Weights of a small image captioner.
Model: decoder width 192, decoder norm layernorm.
Training: soap at rate 0.0026, 4700 steps, batches of 128.
Rows from block 4 of the image encoder of a small image captioner, named by matrix and row number. Rows with one number belong to one channel. Each number is 500 + 25 x the weight over its row's rms, rounded and kept within 0 to 999. All counts start at 0. Numbers have three digits each.
After each channel's rows are labels from the 100 images, of 14976, where the channel reaches its highest value: "colour at peak" is the nearest of a few named colours to the mean colour under the peak. Only what is clearly more common there than usual is listed. The data: rendered made-up planets. In brackets: how many of the 100, against the usual share in percent.
# convs0: first 3x3 conv (encoder.blocks.4.convs.0.weight, 112x112x3x3, each kernel summed), inputs 0-111
# convs1: second 3x3 conv (encoder.blocks.4.convs.1.weight, 112x112x3x3, transposed, each kernel summed), outputs 0-111

convs0.4:490469502496469500489484482478494528480505528507494500489442485474484494457486489502542500505511511499483486473488534530463523454492475486493509491459472453463525578526486472491486497522506492491478502476494508512487486514486528507508479526473523492498466478482517541453524490483504487474538480480476569485417490483496488520447491499504
convs1.4:565457465500532495510500464526489543493480481519491493544491512502498475470473500555512487524527551483564498501524489534484501472469513528540509496519522506520486496506507499507522497476556507533540524498518484507509487498500519486508461462500542551488468480474506520471523517456481459465510510505474540495487523503473497491472524489525
colour at peak: grey (55 vs 7)

convs0.91:506522517477502494476488537479516486469542486493484498475518468510491468476509496503526497488533486504506488521542470534554551487501481490490491460473493528492498500491526460487513469555490445459494522501455478513528486476524501498497518469518499457532511525524491486513465536554492528516542491508489520467536472512460476478510469443505
convs1.91:470521443489475499518477507508457486533475508479501452501525522505569495512489482481541515486511526494501492496462518502505474535486458511536502474490492481477462490512550500505507527487519531489466480490508464455533509477494553445505512471523506515457530511520502497489533479476538509474507491532481495513450486520467482507537520532475
colour at peak: brown (78 vs 9.4)

convs0.106:483481474485513559520491503520506507494492473480521486473486490470503521464545485545549445526510520517509489503529499503486463510463498533502503456519491510461547476470525548495483494506507490482476494525458487484513524496495554511524488487517525481483500499456544466529504513521547486491520506482509467491484526507516500450555446501490
convs1.106:512501467504513527503480500529520508496478492521523514499503524482503515509502468478479539518524516503454506489465467524497512496498473479496505536479484537508554448518467483517441437547476559500503501498491526516518516516467543495533502471485507506496512454452508480503535522522485532558555460494487496499517489538492516523523488501496
colour at peak: brown (65 vs 9.4)

convs0.71:496554484497504478533477487529499513494494482497499460502490538512479479555512499532520494471506482521484489524504515489513476507523470484536467466528475470493528517492524482507479499580503509486465481479535514503541527546528484485494462527478504483428460502475492505485529486467471468520458514487480528513524520471477476544528499475493
convs1.71:525491505561525451476512490517484498475527521471494528489534507500498428513502494525554478500537521467464522513490510503511492531493465498517509502491512485484471517515481525480519489512476497504531524533521558517517516539549480544524518512488502507516505495513441509508494527493479506466502468521541507489555502490451530516477546497523
colour at peak: green (41 vs 0.5); grey (27 vs 7)

convs0.36:428531504489504477477530472520534500500525465487517474505526515471486495524493526543470526527537486505518443479513510497475502459487534490510501484530497523505521519524462516522471502493483533550535474467498494472506511466480510513489535518518479509498476474521515542522425498465469487478492526494474512502523493538492496516535510451475
convs1.36:556478520535495514456538539506496467479525544527474496531520533507493488512486544513479501523438482498490558499497465491538457474500516487496457500500489513541518494481451521523526504506481468500471485521481490494470497525522514528493468496497451529447521508482496493497449474474494527468494518458517497483512498538485484486502503529502
colour at peak: blue (49 vs 0.3); grey (30 vs 7)

convs0.10:522525449521500550496499513455459480501471521533465470500504514515480537524506472519505543480535477531517480503484487496515488485474478528461501474511498506462540491482563514492487533514524514481535488464521477438514536476500478509530510496521489485480538496501531504525523519496496500555445464472499499519479526481550500517504490510494
convs1.10:510507512510492484514484446522483479508501490463559490524495531516527544506533499459519506507500495517457499536497559482502476520524467487497519545526469466501459512515496516513469461526509519485502514536519455521504505523492416497512555493502480492499493459470515505499532538531469482513514502481484508498550497467545506500499503482510
colour at peak: grey (35 vs 7)

convs0.83:499458454530476473508514551518502519532465492482481492482499488501483559492520500549494483499487490520490530493455476527468474546477512496460448501488485489517479466495495495544449492549527459512530517472542542521512513520499504467494462467520492493474490507478495491506513492494464503498460489504475545487487496515472492493543514452491
convs1.83:519519481489486469527505504529519517532509498482503503481478515501497479514435501487463494504473509481521458475516496479485522518490484520501526461459560498463506458486507489521478489461501455536475514522568521507515496466498471523530489456481521506499505471503480500498504562497505522445486491441531472527492450492485481495476486488523
colour at peak: brown (64 vs 9.4)

convs0.51:529494519477512496484483481509470497514514532492474520481507497476524494515478529476482497518543549490481512522524474511509474498491528453495512469469485505491491492484477514551498496495492488471467480487498501529521489505510545525476507539440450503511515491475508532509442477490455534531516521495546473453530476484521548465459484533550
convs1.51:532514533468533549493485509483504500489506530495501521501496474515497495517540486519491472467521503500491478477494521530540481469519472474519516510516480457506544461439505484496502515570492510498505453536506529530494525532462513510506486490477476491456487536499544554467498512511467482524490546557500497507506488467539503491534501490523
colour at peak: grey (48 vs 7)

convs0.7:499474491487501486477460537518522453479468492463513462497552467505496498494453499493450486464513508470493494523490516537561495499508503498461508531525497506503481523472461494488464496505516501500488551501478515509523490522461520516479513481471502493529517524550475534482514491496575518527530475480512464567478488522475482501511481511497
convs1.7:490461484499491502487501523471514470511461511492519483510536500501533514511500519505546519483465513518500497530523522482503461475495476498509516496543547494481477503520511511453481477485523513518551495484471571538547488493524518542498451484501531479541546531531469461514501514495520517511513503488488475515589504537482492500505513489512
colour at peak: grey (35 vs 7); blue (32 vs 0.3)

convs0.49:484500552509487526512461495484529520493484500516480542472501476483490487513478425479496531454501500497542497483488532500498520486506505484480511518459522503469533511536530516459479525469499472512485467492524474510470475512493520508473473522526488527517527509480496435514463527529548554520443509527521533457505508478475494482508515494509
convs1.49:516491519494482464514461484482452483537448481518519522501534487461484494520521474507526462449513481497541476500515513548500475471489471470467507515532498541528471493508492516483548479451463465463467500509530526490515515463496507518468492511542508512525526472479479548485511499508495472449515543501506517486521514494498480533502521494531
colour at peak: grey (52 vs 7)

convs0.99:463489476518529489478593484497528496507482470514500470480535487489482462497490511491510472461500518476499492546466521505475499494531500539495504493495477476463481526490541446519463487464488520509509491510531508498530495493498526489537403516478474475494504492528489458504501473514528514504531513496513448493491511492487513473532485504475
convs1.99:515509500523501516471485543490485464459492501483487477495527490533490460523503457529473508519522452477493495507463522524469549507467503543506505495490536454477500520501496493552484476469463504518501501466470469510508505480518498504486498504539464521502511522491474487506515486541486493534504512492534477452578480522442509523465532502527
colour at peak: brown (37 vs 9.4)

convs0.48:504484475534468507480478481500526495495491560466493516440489493492520503526503545487522505540510509524508505482521495436475507518469501484505467530503462477535483467516446489465502531536511486505490516504485505487486489575484479485521493478549493501515548505555527534495510515481481521531475530503492448495474496507510513536470484492504
convs1.48:488489513565468510524535523515483489515516539520518527502510483533508477570493506494456487511494513471522468502506526504486491481534485514510514507507499473494526556545508482477487529500522493491519484501507441504463503537519500497511511517508527513526505483516534541483450483511532518475474542549525458469515548487529470473479509538501
colour at peak: green (57 vs 0.5); grey (29 vs 7)

convs0.74:504499518486558521471507490511533523490487503461531538500483516549534488531505499459501485500501555526479513531508497541513504511487504480501512528495508500468502535522502504554515531512519523502562497517497521509513558517531475426475513519519471492495505488463549541505473461495490499487527543502475522510504484470513492450486506493476
convs1.74:482503515535496529506426491481520471493463464528473528498521505511516536540541534480496493548492473506540456486508503441530494513485487530482500513500458511479496493476511491505524487494500485465484490510467499505544524511491460485481460493486476475485527492478483550531533511527547549518506500502499502560473499529522489532494531503489
colour at peak: blue (47 vs 0.3)

convs0.80:487516467448477481509478493453520532452542541471514494490515519517500540497516456491509492484532544500487515510530488497455430450510494509511504516506498491492513480484501504471510465551490488528503485481452454498467491484514496504541480493480491522493494468529484491489503553463517479511539483462486479484518511504519462533473473522472
convs1.80:498497495544495505474487482523509513477466503531512514489522498525498534526498479492511539498550517488483486500502500459506514484509513527502478492539526483486494497490527510429526511476521471528519536550494471474485540549451522457441531544464479506501515484518511545511537485524471466531514487487490486502462477511524487525521473490457
colour at peak: brown (30 vs 9.4)

convs0.86:486482472513490524503476464470502428501529507529490506477475524508522507484491479471468492528451512491480509498518468496505508475468505497497529498511505540530534469473504504502528483458461513495488517481461490492494503466450485490504522479505487508496549506527460474500480510473494494505589512482458560495532498501545516524553483504502
convs1.86:512475529472498535511479479490515509453501501502530447500507503471477497450489483525482524487445482537471522470503524485467482522539498466475495497490489533551497471450518509457495494491463467487496489510478482478508539495470514447527528468490489472490505488499537491500466535522460478468500508499483454499462491491484520471531492546476
colour at peak: brown (73 vs 9.4)

convs0.109:504488457475533495519464495490519503543489493482489492501491516470528461504525494478481470462524456461521493483513479455505489461494491517494546487461491513506520495491532498530517498474510518516511543465515510502530513484479484509535515458511490500516488508487492555494456540516499534535421506515553504466465461518473494483489462505464
convs1.109:529520506476474491499473501525503507507472509500536519512544494495502497511473522513461460497513539510524503520519534501511478505539515528484504572488476537480484541498520493517487477475510483522467533510527499506530514497505472511530553473547472457494553501528484457443523513544537494505455474544492490531533473503515512493478480495499
colour at peak: grey (50 vs 7)

convs0.72:500526493460492481500511537466472512493546510510496474496432518465501543467541513503555521512515495494504507470467527518556516519479493504516495492470469497489522536478486521499516520490488486467509499503474514525480485540507474485495508503489485514513486475533476525452463521522509487492543502450488514477472471479541559529507493486439
convs1.72:499493462507507506435492471504488541491517481468490431501478488488488483476493498496471518520521492567491504460492491512440490459488477488513518511490500495496494522503473511486462535502571483524487507492516468501490529487504499486545461492499530470505481533514520505483546509463500488552509498490480516508475543448476509450486484509522
colour at peak: green (36 vs 0.5)

convs0.84:507478507488471525495474506505517516535495468512521484459505520499517495518466579490487445465491492505491542505499506547480512475558520481493503498498505489464525510486534533502490481511454468495485429495529473466505447506495499509484495538491471491482494496530509501499475502509481481449508484463497494554512497497462524472467501498552
convs1.84:489511488481507522502526509511487482452447506482522482520529481529533506476517494534472474502507518482522516511485509532458530447480457477547499474464496528481505510499494484503507470487463522471452453505468479471452518538486514532493465524508511524494517496477507513485506536475521488554514514469542516443534505500494507521522486448511
colour at peak: green (33 vs 0.5); grey (28 vs 7)

convs0.29:484507490495495468527506539493542495496510502491522478508508509494517460515500489481477501494466467494524525534520513469489507511465500559468507481484504464487477520477481546488464497501505491545561510511503502479502506512526544491536488521508523508481465542542488512510506477535497498447507486489524491569521551506432504462517486545521
convs1.29:493487519522508447468484504486560493509527499505487481506502482473487578501522508488505488536497485486441514500514482497520510492506552552512489480487497495523545463484504507500497508507457470559534516510490521482477486462490497481506516547521475490494501515533519432488471492481478502504468512521537469473509481532534486506456516473476
colour at peak: pink (36 vs 1.9); blue (25 vs 0.3)

convs0.25:501509505542487512498500495513484513506502566490493444502506498475543528531480523542499488500501502511475517487476469466490498474532498464483466467542457491491462481519490449526464533524490492509471485511512495492518496570494490528501471483491527504495513492556486584456504497493472508467504494504484492485450503486525489546513502497506
convs1.25:493487528519497506498550472499511516485521536490463485494468487519473504536519546522532495526529535486501486484527528498496505483531503483532470510494481491482517506499468502572495518498552496522519507498504501533478502545449491485508473501547547505543526482550430491489498536474546551505464478518496497519493500486483518493485529514523
colour at peak: green (45 vs 0.5); grey (30 vs 7)

convs0.39:483492482503438488517472463469526533526468509472478472530470497476500476522486502544536479518497522523517482499499509557488508504506499491522464454486473520490457502514509485505500506428469504523487496483456532492512514519446522465530464520535495538501506509547453487481507490486505501464493476488514516515472501500475540502441486491502
convs1.39:488480521522512556476489482481492484526484513460482510547496478500523494505494476522523495464490536493489494483473563508510541476502481503511492464487547551515523509532499495548497492540501523509505488502419502506540472512483514534489496556539520535518483544510528526476470499501486496496513517499497532460517457490497504495494529457476
colour at peak: grey (43 vs 7)

convs0.87:464530494521481465508550493496508480498497507523500510495502485495500499520465540525490529562511485502524541456499480503511488482484491494535506489465499496486486494531460525519518537471459481517529501498491502489514504521445514530485518522536500473472489480521485477440503485471485504496584501488461511500529471526523549457503493466454
convs1.87:465551512492503504497601550489567480502539500521526467489504531480460531492504516512502461519481503555498518473506499501510511527530481480558491495471509500530532474460496468503503489500485493527495490505483454516498496493513495534550518481491476502464502493515503506500497465515536491535533461495494505478484486502489511505518493502453
colour at peak: grey (30 vs 7); brown (30 vs 9.4)

convs0.50:458534487501490481494496508524538513542542551516546489488504504503530455469509505499483505522494499530535509545510473496452513500501464510503523538530494546478534530523514501475479516500466495498539489497484491498487497473502507484538499490500570515496442522538551487517501490495509543456539475467515499539480514483497496480523514505538
convs1.50:475492540498515513500504498535518480464426500510480461504486522503481542496513476531512510529508527467527483516586496544497498510474519516484538494482529487486496466540511560534498487482491492475520516491477516506502489505489558452479489546526507517524528501493506493486529469504487470534522479518491505522471498512508513474466479548487
colour at peak: blue (27 vs 0.3)

convs0.16:487485442473505472523448493454480494478510493463492502489482535485512527509516509480521514525492512533453450493519509499487467509481484463481504500464491495460509514504540456491481530516503516491453520528556486489504511508473514512520489525526499500509515476489484502493472489523497499474399524532510465444518506494528504507500544495511
convs1.16:553499497534528499506491478487479500503474475478537484517516478483487494532560485473473492465485498496492489494490509483515469472512481523454519461464554540499485531485503477539501520520522473476478478514533494505473517526447511499521523503480481459510454493520506504429524540507528496462493497480494489432507511499501497552493515490477
colour at peak: green (31 vs 0.5); grey (25 vs 7)

convs0.90:467561483508494492485502490476536437470550515498499508458532520512510468511520504534545505513479544497500525500488491473521488483516504475503468483490518504487487470516506519477517511512502468480479467504530459492518482500524501493460472499485503488555480466522520567499495527541448503529513496508438539458508519494516499500456517488501
convs1.90:545547507563507544524516499478510460507520561504475470473529513494509508538559510476509541517481542486495487503488515494517488547532490516512538516494465514491476493502476555498468469511512538494511499508501489501465492543475461463511527473503512500535497512519475481461496477503499500510460501497477440523505520491512478481500488539518
colour at peak: blue (59 vs 0.3)

convs0.110:483466468513493505490491509479474473508494477440496506478506507472501527520536479525481502513514564510515494493497475508498515513490468491463482568499518452485514482529471481494502536520493556470520501566528511476484520487535472534505535494494513552475488487528497523521488496491491485488495477465480438519529478497513509511482443503463
convs1.110:507518459500479491539479502490517490505455513510546480507482510499444533505473500478445499515478469485521509499490502523423467497510504508497497477530495497454534494454518487484511507490556502499486463491475455493497497509474466513500453464468529497537493492514521486506487491486522548492485497449485460494443520484487496475467468496476
colour at peak: grey (42 vs 7); brown (30 vs 9.4)

convs0.30:518498503489492534474497543491482487523476472491545505526446543500495525523469453533458556484527525497455450495442484527496487479473519544519488505504472533476485479476463486497498505510479513529486502515488455452490541467449470508488532482493522520475499518501505492500509524522499474496477498529482498515519530500486483482469492543484
convs1.30:509473537497521533500466512479533479511531503500492459516541532494509500493540467474499491483497482432472516461524509499472474481529517510538495506505538493454506512498529530493510511493498491518493509513477488471569532525505497476509492467468461519463510518464474486518504515522473488536461515482428549520480470496493538509522483517485
colour at peak: grey (38 vs 7); pink (33 vs 1.9)

convs0.9:526510490508455535504495475481491458533523514507518480496446506499504508471524527514530496494514464512483514472504541500508501546484482480525499557519469546485484446544473502494515478569506496501483517538508522467478516509505460538551463473509494519483475495482481474506519526479500453521513465521466544487491498509523487515507512532523
convs1.9:528486528537477493489466513484492459520486471503496514506498509494483504492540471460558498478469494514488489478501494512507460499500522492475498486542496507513548505500482500505467490460515482412519482481509515484511500491473510478489488484490488523441487526464483531490468496504468561539501481457469458452467500540487509472479516476469
colour at peak: grey (31 vs 7)

convs0.85:544466520490535485456520531473537502495487545501513456477511452557496531489517486505497542513528480501520480498480520482479497521484514540504499484477465480517520502476525517473498495468509485447569495475507541483518514536494454469510481514460503485532504508481477507457486509473479485489507465542510494523508455514504517473491495543476
convs1.85:522501478555517466539484491485454495468464445497503493479484531495518516518520492533513489473510481491498482466505529489553500442510489480491531464507529538494490514466503511511506532440509461485530494528499483513508478456460497474520485506505513514476487536543495490460470505496492475516512463524471536499506482457526485525547480519478
colour at peak: grey (33 vs 7); blue (30 vs 0.3)

convs0.107:479491520441446487530493522471538486489461525495477492465495497488461476501505473536530466508555477492503515502492499504515480471495466491495513501511494535486496532482503477554465534440503510532530471509503488496514495506454480523508485565488498465529477504565451527499482471504501529517497473527510502467530484528502505502517492480511
convs1.107:495500485451515517523512477505511477498499499504489486467479521512501462475487528534477528512472500492507508425491501473514489494486488506512490511478514555500496489480512453543489499489506505566469506540475474514491539500492497441513514545526511441520503560507472507480478465528519476506539481513504508471461537502459507483511505498447
colour at peak: green (45 vs 0.5); grey (37 vs 7)

convs0.61:577484443494482500519503489504491540490481513463474485511471514493501542491534557481502494493513470503472508513490561533509494445507507481528545502480477511522445505502531522486443480535482524487494464500472505527533511538519506513551493513484481505507522492500524502491481509493523533552472494484518520495512462479526488527474492511507
convs1.61:560529546461558529500503480530495523509472504462467486554532482488467463502518488507501492506515503491501451539508508503509488467520504480447447510517517513504480498489501521441503535482527526529453501534489532538489474494479483457504481494510494454483536500476547529502479527480499524514494519500468493488532475500481494501506512500505
colour at peak: grey (43 vs 7); pink (26 vs 1.9)

convs0.68:489476463483511506498518502528490480453469512473501496502503486526503536495503451478480490501523547507499514540449515448476524486471498516481500507517524465559494510522486505501517476504553471510433459500472510477509449524462504470505489478526507502521486495471443534470521527457495512520541505523526520489517475493510515498478496512458
convs1.68:500484449533482497519499467488501549471515494536482550497520501523532506551473555495559472526494480515490526493523489486519495507531512539458472524502508499477518516484550453509500500493498475527467482488516467497493513453533488449487503482465513522492468501487508482495529486519526515503534501499467470540499495502469558485514489472467
colour at peak: brown (28 vs 9.4)

convs0.52:477531495474495519505499481502530497506510510491513459470510478521495492507489529506469505503461512498486488459527501506491506464501464490491501452510498492477505467499507483530520494508479452454456483475518489517462491534449509503490488472500434516486477489492516521472528472516494508552462541473523500484548467505541526564431520500517
convs1.52:473511534468546525468470510498496529520497533504457509527506490539511529515529525561482413479488469495462493517494504525476537489508511510499480474535500471506505512536505561480493529547494510525473484490494500500479498513481496509509509511505480484543530497515545538482497485482531471490499516512537520509494512506560474477481469495532
colour at peak: grey (46 vs 7); green (39 vs 0.5)

convs0.6:473515498560484505482491492475513478485501499510497478483528495533508544560477492515497454510475483542473487496463484489514510527475496500468519507525485458471493472501487523497477507486483471474498498484457489445492464515485546473453530463528508509544540494500501486500508533467539529497459481499471517518544487474503523477513498481435
convs1.6:481542516523467497519486488500508466452511561479514468448487471552505523488462522506533524527487464535489490513544501484491517537500495487480486479527492502519475465505512519471531505512467428516493507531474499489467522486522457508506511516508503480514511501495498536482482465497515484485533465504538501478534484528547530529534494462484
colour at peak: grey (40 vs 7); green (28 vs 0.5)

convs0.2:472494463473456471527510487493545450487534538488500517498475470511488485508509513513475500529451494534542484514533541488525498473501501516477474525475546460496498492548531497482481536488507491532514506488455478476509517495547507491497503461493528495550486494524463560521512461507502465516485468456482474472481492473507495496501481531486
convs1.2:492508495522480482518529474515516512486484501511500429548509508526493532529504494457504494503441476494487502530525480517444517501532511505515550423491516478497528498494522532498438503468532529510494449451482460468494474502482472469510496508504527506503514530520503463500540514498470508493515505517480471526479523501487495472478465511490
colour at peak: blue (27 vs 0.3)

convs0.62:523513501504494498492477521493552524495499482495522461534522479503522504472494509538492473477493516512477523501506533536444497517538454465498517502547489535526493521490495504485453452480505489465505524468481495488486472520445506461515448472530503517514489485513467534482540513546496481464523460476517482480502444490554492474506510506503
convs1.62:474526507496553473497477501513486530508496495512481517532553471484485506526517534520504497521485516477484494562483517501502480469525502501428463499470512518499524468558494483464451464463469479505479454500473538510493491481453498490499511472535508535500527534506492499494490508466504465457510501453464507508498507511494469506492510513550
colour at peak: grey (52 vs 7)

convs0.82:463493551487477500519473516522504465506479559479461521487525514501512452501457467480465517469473478511541467519514487484470512536508469515513475559524516498507544469530496493516496506451522483509494498525515509470489510545481554496483495529516478474496469510502504512536490473520471520514491533500516499489472511519499475476429496466501
convs1.82:482465535493504492538442533469480464485504501465476538520509511487519468491471503498492502473463492475535520478486476556515514458517491487478510533516498510520520486549506515512493520525484527464516528479509469531483474501453505478503515545506497544458509537464531534531502510501523510485500521550487481478459499513434517510508476511495
colour at peak: grey (54 vs 7); brown (38 vs 9.4)

convs0.69:518526485497513464528484456522467424494536507506525539472504484544515460527512541491494499488509535529525524550493469482510500492487535516515533511467514539499516501489461493485487504498534453490484475506526474517501508532498478507487525491466490497535514497470533512479488558487459527519451507480471510484488456512540485540506501494488
convs1.69:553519532527484552501494485500496508502502536483563519518533490556519526535516493495506495488499494461538505453518502512522519479550527511476574488497522461505455491479525502490518493484510475514501502505528489500526534551463510537498490513480482477534536505543491540470492505521475479539491502532491484505490495514510489543499524522483
colour at peak: green (51 vs 0.5); grey (33 vs 7)

convs0.77:477520540521527493497538448517506474501491542485484521504502481524518503503510489518470465507537506479510470519499495499484490510515483465467485507507478516466526460464505508509474528533456529455479483512560481527536469508481533478513515500481511526477472479557536492494505483525521526511465538486468479485485492471520517545433502468527
convs1.77:507486507540479466509513530495475439570496562488480492523518505515537474477480520508522524513496520533489495508514499475474511488486485470486485543497487532487541475523524496474538513498481491463488479522531464509499501561471517524509491489510495515504490567515487531529537496505475499501514465524475526513508517530465523537441485492503
colour at peak: brown (85 vs 9.4)

convs0.105:463462537518497509555491486475513517523509496505536462490506497479497484473506500503547487479503518531525500501521495541467514506541501452493497492537507469456534460489550521534496483498529498490465461498492503511528493509532537485490475479460493465465474499493523516520514480513510557510507494490526518481509530498445503488442472464547
convs1.105:497536509518551513501481487495517481483484516480484545483564461501516506524508515502504499500496495495487485526497549493473527488517508510488507540510501519527490521488491498480513443530481511529502480499545512579509507492467581485487488463529504483547520540509532507526496512524495540528526493531515528496475505514476542494555494494520
colour at peak: grey (42 vs 7)